Weights of a small image embedding model.
Model: 48-pixel images, arch vit, norm layernorm, moe soft, num experts 8, patch size [6, 6], layers 10, width 256.
Rows from expert 3 of block 5, named by matrix and row number. Rows with one number belong to one neuron. Each number is 128 + 24 x the weight over its row's rms, rounded and kept within 0 to 255. All counts start at 0. Numbers have three digits each. After the name is the row's rms in percent of the matrix's.
# up: expert up (model.blocks.5.mlp.up, 8x512x256), inputs 128-255
# down: expert down (model.blocks.5.mlp.down, 8x256x512, transposed), outputs 128-255
up.367 087:128110128128128128062171102157106128134125128128128128115123128159170128097128149132128148087128128149126128128093153108184128128099145111128128084101128126164128108158128128128128128090128128183128086153122111128094183128128148176146115106128118100161128092174145128128128128128152153176132138202146128128159122138137109114160128103120097128103153128157142128098128102070128132156133
down.367 096:128148128128128110097149128128128128110156167084128128128123168199103128141114120179117128149128111128160143128128135164128148092078106127128128130128128079128114128128128109128128195128084128128128121155156128167119142138160165139128159149158195128128139184128105106128109108140128106128128117098128128128148128128087104154087163108091144130156156141075093128167092136128156128128128
up.368 146:169128128153130104128126099124122128128128111112160128148128128128128106193128128126084128164094115196104128128114110113128128128111156163154104111166128128147169109174079184100134093128128128128093144125091154128157096093106120158118128128128128144128128128186128145120158147146128096133128093109128188128088128128128132128075126142109128152087109131128128150106128128175104169146129
down.368 156:071189163134117128063133146149112150135128095128122128128103132128145162128101127128128128091143128137128174128128115128128128128177128081128128128142147133128138128129128119128126113128104101128128128106153106089128147138093128094140128111136128130147144071071128110133128128074150117161096123076127123119198138128128147126134100114139127128113146130103086128124128128153164130144104
up.369 007:128128128128128128207128128128128128128128128081128128128128128128128128128128128128128128128128128176128128128128128067128128128128065177128128128128128071128128128200128128128128128128128128128183128128128128128128175128128128128128128128128128128128128128083128128128128128128128128128188083068128128128128179128128128128128172128128080128063128062128128128128128230128128128128128
down.369 006:128067128188075128128042066128128128128128074128128128128128128128128189128128128128128128128128128128128128128128128128128128128128128128128128128128128196128128128128128128128128128192128128196128128203071128128128076128128128128128128208128128128128128191128128028128128128128128128190128128128128128128128128060128128128128049128128070128184128128076128072128128128128128128128128
up.370 046:097133095154149100113144106138163128128123128128128164070128138128128128128103097128128101128144146128157076162128148102146105139084103128106128175144151103161116155128141128128101116080112128088171128108152112170128150109128128128128128128128117153158073105097110116128103128128147172098090185091093145110161111154128128090145046128118153155118128121121142128169121165146144128163128
down.370 048:131115151121128173128128081128100128111128128114159096102148137138128128149103097128106105140112128164140143143141101118106152128164128107094076081128158128078128077111145136112128156114128079145149128095194105091128115128064111106108133128099112118128155138167115164148140107152128103128137149164166128128128128097097162154142182109135101128160147171148060143100090116128128143128122
up.371 111:128128128078051128153071128128124140128138090128128117109128146128089167118128169105120104161133128128103070137106146141160128075126159128128102128076192115154128115128109166103103128097180128133150106128157128128128128141131128128054128095098123156128128143128144096128096133128112138128195128094132119065141128141128128128118147128166128128128128128098135128128128159128107065080105
down.371 125:136117128105122128128150162175128163128128145078132149162130118128128058132124146170148084090128096160163128140086107116172116160128128082153160157113128144087128132147130128135092142147119117128128172128154128115120128128096097114157134143136192128128128117098116149128058128143128128128128128128108156128089156128128128128128128128128128096128109128128128118206154102143073128132115
up.372 099:128165153198128128194156153157128128127128141063153142128081128128128128128128096146145169120150080128146070170115146172128144100128156128098099135128128128083128128177128128128128128166178120125102158131090149098128128157141128079155134161121094114128122163113153128141068150160149128142108128128128128128128095119191128143097128099128177097128126134128141128128128136128128128128119
down.372 099:128059128051097080098161128128128128176116151156152110142128128128115128152180158128108075128128140128146128128172128157128128128128128128083113190153159128128102144128128153157112128128147128135121128057128139128128134094124128148128128171161128077128128128128129128128128128128105126128128148128083128128128128131128128128113128207097188128156128156105171128144140161128093108128128
up.373 010:128128085095128128128128128128128064128170128162128078128035128128128128128128090128167077128096128084165128128128128128128083128128128128128128128128128128180070095128168082128128165128128128128128128128187178128128128128128128128170128128128083128171128128128128128169128128166162128128128087128128128128128128128128128128128128091128175128128128128083128179128128128128128128128128
down.373 010:128128128128085128128128128128128128128095128128085128168082168161174128161169128128128128128128065128128128128091128128128167128128078128128091086128128128073128162128128173128128128128128128128128128128091067128170128172128128128128128128128167128128128128089128181090128128128128160128174128171128095174128159128128128128128128128128128128128128128128128128092128128128128128128128
up.374 162:128082050138175128150137121160128128128166103099128128128132165108130128166128086191109128106176077128085161103145118171128082128128128123128185141155128120103130095131098151128128128128116080128174122139106128128128128115128148112142151128128110141128114128128128124128106128091096102128128128128128175156102169128128128128162159128128128070128110140139128128152100156130152128155100
down.374 151:120128128091070113128180128169128128128128157128136115158128128128137082175128088128142128128128145209128075128103128111128178128128158128124105079120172128128128104121101120125102092137128137128128128112142122124171128137104132128101124138128099106107128128109128100160128108068128128128097120101102084128126143128148172128128150127122108176136128142116093145163139128118105140153150
up.376 008:128128181128090128128050128128128128128128128070128082128128128128128128128128128128128128128128128128128128128128128128168128206128128070128128128057077128128085128128128081128173128128128128128128128053128128128128202079128128128128128128128128128128071128064128177070128128128128128128128128128128128128182084128128128128128128078128128128128128128128128128128181128128128128067128
down.376 007:128128128073128128128128128128188128128128128128128179128128128128128128128128128128128128128128072128128128184128128128128128128128128128079128079128076128128174128128128128176064128128128128193080128128128128128128128182128128128128066128080128128128128128185128073128128128128128128128128128128128182128128077128128233128128128128128128190227128128190128128128064128128128128183071
up.377 154:139208153156113128108102128134128128157164128128119115139163114069099128105128088102167177128128136092128138112150111098158128091075128102128128128128171159096101128155128103100117158121116143128069112128114107136128137097128128160117149129128139102128137118147128155128100090132145168128118158156143128139136128108128136170131113085128128112160108162130128067113131128111128110179085
down.377 150:128128128154097128117164128128139160124103110121152140128063091091128128130128097158070092122178134087128124128141128108149128128108128128128128122143128128123128094128128131128128091159128094123061128141128151111093107179143084143173123180113128175128150101128078115114128106099180139128128132121128144129104128166128094130149163159128097128179128139161087137128128155133162151109128
up.378 008:128128128128128128128128086128184128128128128128128128169128128128128209128128174128128128128067170128128080128128128170128128086128128128128128128128128128128083128078089128128179171128128128128128128128128128128128188128128128128191128128128078079128128208128071128128128177128082128169177128128128070128063128128175128128128128128128128128128128128086128128128128128128128128128128
down.378 007:128128128058128128128128128128128128128128188128128128063128128199128128128128128128061128128128128128128128128128128128128128128128128128076128128128128128128128068078128128128128067128071128128059181128128128186128128128128177128128128197128128128128128128128128128128128128128128128128176128128128128128128128072128128128128128181128187128128128128128128128128128128128128052128128
up.379 150:130110170152128090136102164128128128182128207128149135154128134157160128128100128128128188099128044075125110147142099164129142167139074128154110126128128129128128128142118170090132128166108132181123170114104116115133116125128076128128143128093128151133128124128148140152124128085145128151144111171149128060118116128123134128128082128128102128128147163114094128128152117132157119128168
down.379 147:128128128178128128128175115163075128128128128128168128143128128144129158167150146133147128171128132182081128128128128128168128128091135191128090128164128074122163130128128140128067128128171128154137091134128140128128157128128128128055084196128128103132106115128128100132113109144128142128128134128166163115107128077129128136092132143145082128090088065079128138128153129071128155110128
up.380 172:152149118128171140117128066158129128128114128128125140128128128128070111159095108128104122068160096100149127128103128145095153165157128131093109135128183128127105159091118128145081156112158165128167090149124128128114102128151132129153108108149096085128104155165147128124102151128152128079085128087155128100121128128121106134121152128128097128098123099128158086135182128128128128166100
down.380 171:140128128116112047128148144121118183150102145173136128128128128166140128128116121130109144147140141128144128128154128112107164119128142128152128174140096155128136108135072128115123131151118128128172128146111128060128143123150128119128128163106114110159098104128128087126049162099114128110128130092128185160127162162128127160129128169128175128112110128128103139187129128111128130128145
up.381 133:128169128128163171118128120128128146128091128128144142128156117128158128107083096128095117184128128107112140106125118148071122086094143128128190128128159095114128134140159161128112128128169140166113100171151152075128142128133128104100101128128123134101104128128128097128104128142130131158107118102098128083147210129121165128102128128096128165137145112173116108125112154104185128114128
down.381 144:169118159158090094113139128102128155105111139132128158136128208141095128128128132137149128116101155127157114137128137128152128128128083119128132153113128128172131123094147098128128111156105128095115114171128128101128151128157128139127128131161147100114128124128138122180156128148137122108128120143133161143130080128114128128091128128160088146168128080128128123128152087148095128162128
up.382 132:110119128164128128141128144128128137128094128086167128166205128114128147128125167102106128128183128128128158130100128095169115129128121128128168156085128125128140107128186128128128129128116108105074150128103153077098173086119128128128128114128158117091128100113116119138125141137128118106157128128181128068118128128128109169122145104128128128086128111099128128150128114128181122100128
down.382 143:117128092128174110068080101128093094103081128147128169128147134111178130128128100148128129092111101128166128128100187128077150128128128109166128101144128179128194153093128153128128150128091128128156166146097128136128138128165137115154128175128128159128151128147142149090087161163128189163089106128128128151092097132128093153119107099134108103128128128160143112137082128125091106128111
up.383 167:141162128098152128155149087178155128128128097161128128098088128159128128137055099128161128140128128128112162128107123128111097102154115128128128128154158128068128105055157123167164128091128128176105145221159120105128135128128158105123117146128128117128128105117167154112100128128175089104126128128128128164134148134168097113128142167133128108193136148109119109128128156128129064104146
down.383 165:117128087128117128180087128121128128152128128098128106127091103128119128100095140179159123128136128059177128128140128137128088128128155091148125107147097124124137095140065105128145128135144145130128128128099128104133128087128095169121107128129128093165074128132128128159128138128092157094128128165171128128122183128125134128103128098091128165098128128088133063128128117129128128098128
up.385 039:128143093128107142128106128174128128113128102128128179180103174118084147128128128128111128128158128128141128128128128128128098097128148147128104153150128128128176128128128101128144147128090164128149144113064103128081162161155128101154108153109165128152112114185110103143128154097128128128170128138102144108152100101153081163152135109096066112128092098121128101099157109136165128158104
down.385 039:180128096081088128073162152128112106128113173148143134106118093082117128140162097185103139151158155120114128128078128128152128149101128128128099128149148101089102128128142128098128097168108181128128137167144156063143090150128128128128098189103147116128141128152128141156113128128128155112128098128111111128128128128145161128100137094115114128117113164105085143128092099128119128108166
up.386 160:149128115101128128094160157130121103122067093088128147096142110111128128128110128128111128110133128136173140128128128128132120128128128123090100169153128081115115097128128095092128160152162163128128140128159106128128129177083108128128163128091128130128117128158128141124068158128109149098077128128128128128128090128170128140127128128107153091155111145128122074164131133169128093115100
down.386 152:128128058083142110142128128116128159149124057115128150120086128161088146128100080120128152128181098100179128086089128150120097146128128151128155097128123128128140095128128144128062075128154096152138114181128128128128097157128128160138089128128128175128144128145127128089076128101128102128133122128113161128128074142128128166128105160128138119128072128128128128159145128128160128076136
up.387 062:156140142128105179146128128178128128128102144170103092135163128162155128177128128174135161128088091128166110128146171113128128128128100134103151128108106114128084087139128140116110128109136091128143105128091145128128128161106097075128115103145128128151092142119111119128128117155079128109128128142128119112153128124128159173103108128138114160138155128146155097142081128095128086128161
down.387 060:113105152157099104128128128070097093151128128063167142122128121147128146104152107128104113097160128109089128145112095138128128157128168119158107159145128128099119160128103148106162147153128087098128128146116128100128143089128093160113138152128117156128158108180128128122203128157097122162128128095086113111083128099128128128169137128155128109128120116101108128116145162128161112087128
up.388 009:180128128076128128128128128128084128172128128090128128128128180128128089128128128128128128090128128128128128128128128200171128128128128067128170169128079089128128076128128128169128128070128128128128128128128128080128170128128128128128128128128128128128167128128128168128128128128128128128128128128128128128128128128128128128128128085128179128173128128128180128169128128128128128128077
down.388 007:128128128128128128128128128128128128081128128128128128128176128128080180204128128128128128128128128128128172128128128128128128128128128194128128128128128128128128128083128128085128128128128128128128128128128128128128079128128128128128128128011128176128056128128128128128128128128128128128128128128128128085128128128128128178128069128128128073128128128128128128128128066128128128128128
up.389 127:146112163128162143152070117132128147114128143098128112161128167112163110156100100106112140144128171128128128156142104128142128166120128128056153103176100139103127119157128128128162179151125114177109176104148135128080128128134128152128143121134128128144118128138129153146159167141128093103133121128145077147157144085118163128128147139114117128128123128121128079110162052112148128173102
down.389 116:124169167099128128106128144114154128128107080152128128068063100095128094146167128132143107132128119128172173098128128128057128128187125119128150154157079115145092149149128109143114128115154110128128128083130128124156195128128116128117118128128111128128137128145191128085110128104128128128128104139128113128167154130173128152128128128128109128105140128095116128128151110088128103136128
up.390 015:128128128103128128162128128128128128128098128128128128128099086128107150092128128128128090128128163128070102105087150128128128173163128097128162209079099128171153128128128128167128072128128128096128097128128128128081128101128128092188154179128097128128128082128162152098185153183128128161102162128128128128128128158128128180128128128128128128128128128160128128095128128128128128165105
down.390 014:128128128128128128128128084164154174128128128070128128128128162128128128128128128128160099100163095149154128157075128097151128128100083128154090098128166128128128128128128128128128128128128128128128128128128128128212100170128155128128128128128128172081128162128128128128154128096128097128128128128128099128098195128128128091128172128128178128090128128062128128157128105084128088093128
up.391 015:128128128128128156128152128128128158128128128128128169128081176128128128128128067128156128152150128095128106104128128128092128128128175128128128183088128128128201128128128128128164128128094173098172128128128128128105128098106105077128196128157063107152128128155128101128128106155128128128178128128128128167155128128128128128128128128128166097163128128156128128102128128151163128101128
down.391 013:128128128128128097128128128128174128128128128128159128162178128128094128156128099128098105177128078128128101128163128128128128128128075203105177128167128162128128128128173128081128128087174128070128128128128179128167128128174164128128128128128128094128128097128128128095128128128128152128128155128128128128128128105128157128128173170128128128128086128163082128128128100128128128128128
up.392 124:128131185178155128097128172128146128162123128149155128128128128128128113116128116128128128181174128128130104158127128128128172150128128128110217084092128171124128138142128140128128128116128168121128128129087128135157119128128128180128132187128128128132121128128150143128104116134128128139128128108116116140163093121128143128128102128128128128128128128052168125128107128054128123128159
down.392 127:128140147116128125157128128107085123128145128138118148128128162211106155128122128128128129116131139158128141128128128128125082128150128128128149128174109131137146128168157159173091139135128128128128128081128172160097128133128128094128171128128128128165128068107148109169128128128128152128153153089143138108157084110128148085112128128128103128114111128123134120128128101191101100128128
up.393 008:061128128128190128128128128128080128128038128064128128128128128128128128174128083172128128128128128128128128128128128128128128128128087192128128080128128128128128176081128128128128128169128128128077188128189069128128128128128128128168128128128191047176128128128128128128128128128128128128193128068128128128128128128085128128128128128128128128128128128128128128128087128184064067128128
down.393 007:128128174195128128128058128080128128128128128128197128128128128128128186128128128128128128128128128128128128128128128128128128128128170128128081128128128173128170078128175128128199128128128175128207128128128128128128128128128128128128128128128128172128128128128128128128128128080128128128128203128128128128059182128128083128128128128128128073128056128128172128128128077068128068128128